From a checkpoint of a small image classifier.
Model: 24-pixel images, arch inception, norm groupnorm, activation silu, widths [128, 224, 384, 672].
Rows from block 2, named by matrix and row number. Each number is 500 + 50 x the weight over its row's rms, rounded and kept within 0 to 999. All counts start at 0. Numbers have three digits each. After the name is the row's rms in percent of the matrix's.
# b520: branch 3 second 3x3 conv (model.blocks.2.b5.2.0.weight, 56x56x3x3), inputs 40-49, a 3x3 kernel for each
b520.0 105:476494465472552535547538557526441492459450516402557557528485503456509484544516474489443512487518544565531479470499509455472418533476495531449485526535613437485468346475522443583593432520416461485544513492463541457489408519529441558458427450469523550502518475451563538594
b520.1 097:506564521507503532432450475478396459485515494453485528514512567495626528463478445543473545444558572418568465493543524519611522537505505541510552514487553491481485469506557490528505529452415497482430495439401489479440514569522496532478531406457459388384557434478566575587
b520.2 104:617570546446534504510467479439483510528570617448511539499485485492474449467536526528482457480558500422564535470421454468475456517512504519502580533517550600572555626653564397436445463452491466510435532531560425359486489567500368517510511545466485485442533533568410497540
b520.3 100:456469478504487555539495520498503455445375517598549542485454457552504455493502499521503471524562504491448494479481412478463481575573572529523499486518544522574554478525560515505508533580503517519373456505510498374426497565498519500480412528584520514447519590604521459409
b520.4 103:563453410525531473457546569508433440519477501475522490410481491435508478469522453558482520461542533477498405451472473391485510379408490463445499503416541539476514576499491465519488456491479487508499520449432479486436473548532419496570469518500422484518540481451515510461
b520.5 100:564488486521499458516495475508553470568556510456451461491475491533397518488460470489466464499463449486407516518515488507535580440435527497472449509459407545527434508511543519495519427465638377476545314468591457481483562514490455477564430492590479503480444539535573521499
b520.6 105:575589529463509520591425447410473585399466565464383444602481541538441455321514543530522501483466517532491544564540489454456473567534490515492454564552549617543567490595557571557537579471412477502527540449501364405496522573541446406466430572489456534475446495535511488567
b520.7 097:583527444490453407524500493484508575467508556478491411544410540429458447443577550581465391508522495449549576530493554438458507593601540431483418486516482561494570419557519543475460564419413546506520541495569433504644501513538494480451608537492544600545511481434506516458
b520.8 098:476533452526494545412357455450510536485497527380369465580477513520580488428463586507550461510466541589545555553573528497511497535522531531524462530527487498474470523560563520496526559449370403409486485474474459517535525537553540489509442441475492456426574524547577519617
b520.9 100:423528480439551517488465539509477572553496521442470478576476523506485396427495483491592544436409448633502532519513526512479450564529601519439449471482514519510473453515592487520516514532472478491460529532481554522467434484530529552512477408498423557545423471543540462564
b520.10 096:518512497505554551493434568435426546560513512530551405565436493537503464479512443573488448472535423491524494496474469521522529497540526531435408519493503472508612384572485403484504538544522487522546528559519576566430465494552399473506579527524533611476496484348533486478
b520.11 103:508451472467443512556516534495568515485557540421536530571501531452524451519458572513465497492387554599483453523485447505485450497507543592482460472496532457536479436413504509472493574560445473497531496509421563519401482560523534547440537492469493538537491413471476534491
b520.12 109:526404479507427385450475384563614489552561470470506452448547540443457483531481565482459522513486450560570494515523523516496472564505574391490532476509420522492446547465449523448471460408491533484519526502574369445534539547420524505544491391551471428487450523558536575488
b520.13 098:515510530510514442444478574482448519549477482492491517550500525424478390439644413454500575545467530458526459572536528505477490533524526489385416544407488513408515504545534470544505549470448512538496483489416517557462508479432480546507566498411426561540532503515538481431
b520.14 104:428440573501525540385539606485417470462400472502501455475420503474471521482512459554537579442534509436486439484412444515515531503525466522454498523484448466531550476511509461506434526551470579546390562514455540380534466459486466565491573524503562573514462501487503448419
b520.15 094:382454508476451516457458487503523514434445454584579540449510506520416570557445472496466474590474512420457540523479461535463519400476475557588517522499482551466511425359496504524515513469541432466443463546502490466462482428561462499523591476408551475535517495465468525487
b520.16 103:473554585524443465556500446483555556395468562490463520523534589482441497531458600573492488587506451489496489499516514474449466510567544399482378359470370480406415408484538531495496530464410528435515513426535417455535526494486499415553605484443556517545537531473481534431
b520.17 095:497489469557546457552533523498470495501480447490522520420441436513558463477536396468492388426543530472534439430466429485505480455398306462463480544516584486540591447511498443614602491546537374490614477500485450496407487550518452560569461495485449507482500431398535450445
b520.18 105:517505441429537534486492623420494601490515487502554442569432485476439412460521483599575455491420509570500560576534478522431465458491529550516521545516524556464442412540483450518455598535491525545499572583550560609474455481554529504486640507440523522518471403435489497610
b520.19 096:560521469494524564494446441506489550497515499466451461601496397559527436510409495457524428514452469623491504515478533518449489543434405561486395464548561528570539487564471427472464564557552411527563544542485474531360462537551539509534468528482469531471444501501531542495
b520.20 101:558501470563544496497520563431489495392524563486462485453427456580461465525515489554505385539561473415431568323368379516502487511484394543539538477463461480567612537539520477544459428536574477534545527510591533452396507508476406488538469524523507533505512513488513470442
b520.21 095:556517497469524528434483587466430508632536559545443416548408482532524489428568506521491507473478536453519537489500488501553511472489456360395493505487531542508562436490532449498518502455468522494479550475448521563429460459568437542518542488436486556495489487475577591618
b520.22 105:500535497396496582505455476436515635439419497419409466600482533515481415413526534576591469366427465562499528526546557515515513538507428504439423555567602586541536473489524459515539597505509478546493569501439454490467405496531519504557496510466522596470402438504494445544
b520.23 105:517583511532460438577481412394514593496509578536448473563488531526442467441476444515489456459499474453475472462477499501541516394453415389467385496508449524490447424476502543524488542523496453506535446535525462536534499552510502529533556543566516454406498455406460410418
b520.24 100:574509430508553503459527560478512627442430458504512504574445457480417376416537439612493396555522514408524570523492534409427475455549498449487457563538559502397543458537554495466446528431528545470489539531517580601477518523518403499584624566395495547500471431429425443427
b520.25 076:548525581516508507505504468493565488480495508422396363471447499492523509427443475479468538409448532466556484462509500417580571509486510455407499541458475534552488502545431523442456493525487560531601495506569489500596461499398480552536444460516486521504463536611522545535
b520.26 102:566529531469499518512555545479513434518579433542494475437472481351539506443459482488543622364516566407542464438536499478554530434455496454432515465477477558520493472562510555559497551485486616467487558449479498474508433555430579527460517435553597485578454434500485585481
b520.27 105:529512463420518450470477548549476496579422447522464528484487516450456474429547471461514529545491485481452499544551559450476520448481575465425469546463499496478533478497509441562461476548485518518499548465394571542433522537477452529491531592480351509530535543536521458475
b520.28 094:429353376497423457511460515525582530482518519485478478517516487482379476507495554499421465516399426500482559519475495443415445477529542476513471597589579424533551448450521558502526522499566404491441451576585553536555538508472447539550510563483543562515431470475518535543
b520.29 097:503534509515522577389440470537470523514498504462438487540470446454482463479468471515465494497498442475536509518518530420505470505473437569584542544557553547567563521490545485451494452450408446450431497506487532517499517531568556492451450435430471462435573480492510487520
b520.30 094:359382424495503490509471409493547520428531508376521469449553558475560532523443550531436532495507533552529416505515525476499463463410466456399460551503561509561569461462419507549447434530510527528507469518503429502546549604430435584474419553545534476469510538497485547515
b520.31 110:463452525503485534429404459532468530493501531538505542414552470530485490499440466434502519581570419534533472527500524545516517485520529483474499427512532527531566492494452538505509568461440509492441557518510438487495546523493550419486529518548474471471470549472557546386
b520.32 104:489476516475502515586513513478550428513542457523544515480465447504453458580500584604472518442478474533486595415469358408482447534490553558523517529541543538568530485395503451537579428510554415549541399530576459470539380480485521503450422493599567544490400519484512491530
b520.33 098:612541533506517469464459566448499475469553610456517526452466421527464531401449474528499404548612475336478541392408409516493496509517518492539558517466513560539568560557521445457485444478534540476464424512603510407500494518473379523558566577508497474457487524484419488478
b520.34 100:438393431508448538477442489569487497487464563579492513435474452583486550519440536438491556597548509479517534423425416547486486541548482492527512425452465542582569523500560477439469507531491457482363428530514478372468487469451565454483407510537454403390589561536516489470
b520.35 101:507468506512494460479509486422510412400514464415463352466512546445499526516469584489464542481421517507576433500549509495531546565510538449480528514565450568535510546530463481526490525437405498415534512396471394434509410504460539548537519473472496351503514571623522583553
b520.36 097:416387472517448527438403430497470546487505546427507487433453483506485514479448484472486451558495497545489487587542482563489497501562572486467486446471499398545483473481487537483506545473361517465443510547515406455576576510462529517415541504443576590532475545546517488470
b520.37 095:468590527456436499551448394482462495408500521451471557520565554528541542536425525499548551504491466589488427552604573579542545511468502534556551410497455529532499425484488455435505505481443453462508520472456477541471431505512545470572433504542464440514488415485490550467
b520.38 098:513509442511468415556531443436446520457501523477471376514434557424447454519516552556491442533542472500501506509504549498479514520548529405445370432537490528487530452546510564485478576462444589509517553504577377496655500543511529460484607523556584603595469480459503514421
b520.39 099:451470464541553602553500532512499477486515544579527553447479468643526607565439520473406510607577500476490512409421365589546560524472501548573578418455461514545464506450566477499457441530552449532474425524534471402478473484489524487492444530580434408501544529531417398370
b520.40 103:492345488582488527448464477485537537547538520482523544403496485503487547534483541430408489565496494548546543510508419535509473534566522464496439492486496513480375548507442551484517489487464483440437404566516359412512544455425576547533507436419468397449494522501540539529
b520.41 106:472373384506471449522470491511497408515478455445487467434482453516411442570472550509440468527482380544490499494478458502462414520476485523518507562543550479525561471415446537519514515463507395438418458501475544507556497535508493524474481542493515502461519558500520516552
b520.42 102:514581490345436513528544469456407559472515554434435469559445604569497563463520440569595471484543499474448467525446538541540585489541515467490452475509471614572567439473451450489469516457463430508502536397489403421554452440474451444482506465490561605572508524461502488477
b520.43 089:408543553424504547588551608422447449363505537567541508466424452449440488527525523418503479474399454545479522509540509489477538520489445507530507424478411561515506472545438524471498539519468533534450567491452476507455391405476578521491484470490516452479534483491503479483
b520.44 093:548511445468417476455482505514498546496526573478466362498462456433555521371529555521533450519493528508466472478419462478500592569515497499458476507508515576543557497593511548441429537406361574478450565514566422534596540546546491444441540535471513502508527508549526526588
b520.45 104:420571589446490504442441494467469582496459464527398444491614502444524497528490574439552523453472510556581473485558570434511554495552533447461505362513512396580518466463462560526524516496449486425494507478403507523475558521435586437526480463545449512485433409386566575510
b520.46 107:462344448489404478536475418500536495520478458387473481405454457458520498557395558525481568487436515534459443480489464530496480553542566431484457456485462475564475594472467463394459475526445468427482446521491458490540441407431575544431421440504543437471529528532452455539
b520.47 100:528486478503520503492518574473519584429457416455517447559473541562414553492543423537478429484488484394455573502463522538512543438417375469574453500575488442475447444456535548543469402487599446470478468515550549495450523468434399549586495454431529558510483407401540499444
b520.48 100:457547529502414495458504554520549622523523500590533408567462411462473480430518523507540498426464553435517574485407434455448468499581533457461504498486516495465530497518549509493450504498455513471439486518443538572377456459463574565489566505406510468409525460460494434492
b520.49 101:483482451499462558534419404521551542526484572571446466494465455516487583448437489487446526538485594411413487431407437474538589506449492509540500480537503500502498437508532495412506508542582422458561396476578411485496574496464440527531413579553471522504494550574506477417
b520.50 093:493448525481513531365531528392485548500506511449494443492417471534504546445420460639461456511520500417497483526407458583579610462530521494524509530512532467463439453451440440469430488489482557547472514471527468462601471374475458508449671547420552550491489551427496488454
b520.51 103:523477389557534492440497590512430455530458401522488510493492514457488494451518511506464479543550529413452445537516504405370449434463513498451395500394497461367455528536500435513454507507483510510512587555435612593407485549575475503517537541436500541524551461431434400429
b520.52 100:521431536544480487456451447508483433614523515457536487459537497438579518499486507469435499474524540506524468515517471473533485543542504406442461477405548525517525566457495455485496530542484507537516419502499449504533464485527572527457529501512484503439512475440471446443
b520.53 109:494593507406487541619479474514490495462525550475471534515468389631560527535473468448577440493545488555456508467450490559495529498423427494558586396477456513549483531517528416445508506517455385512521464490515413474445481454498500488514438516520443432414441462460470470455
b520.54 097:503439581492508513524510494518548499579482510418483505513483570516531545480598447451469488429565574417519524492507494487540526472494520482394440543444473573548560540449508433542540469521577437590573420508572481512474513539562455540522516562522489578439484470494505402521
b520.55 094:515479476440532515456524586437367506549384502601531529546421498414510427458591368536519535450520437459499429493502474516518531529527533450403434468439530516404566414502538452552495521517502568519448583522409585513435432502463491525442563451486556551497528458484537478487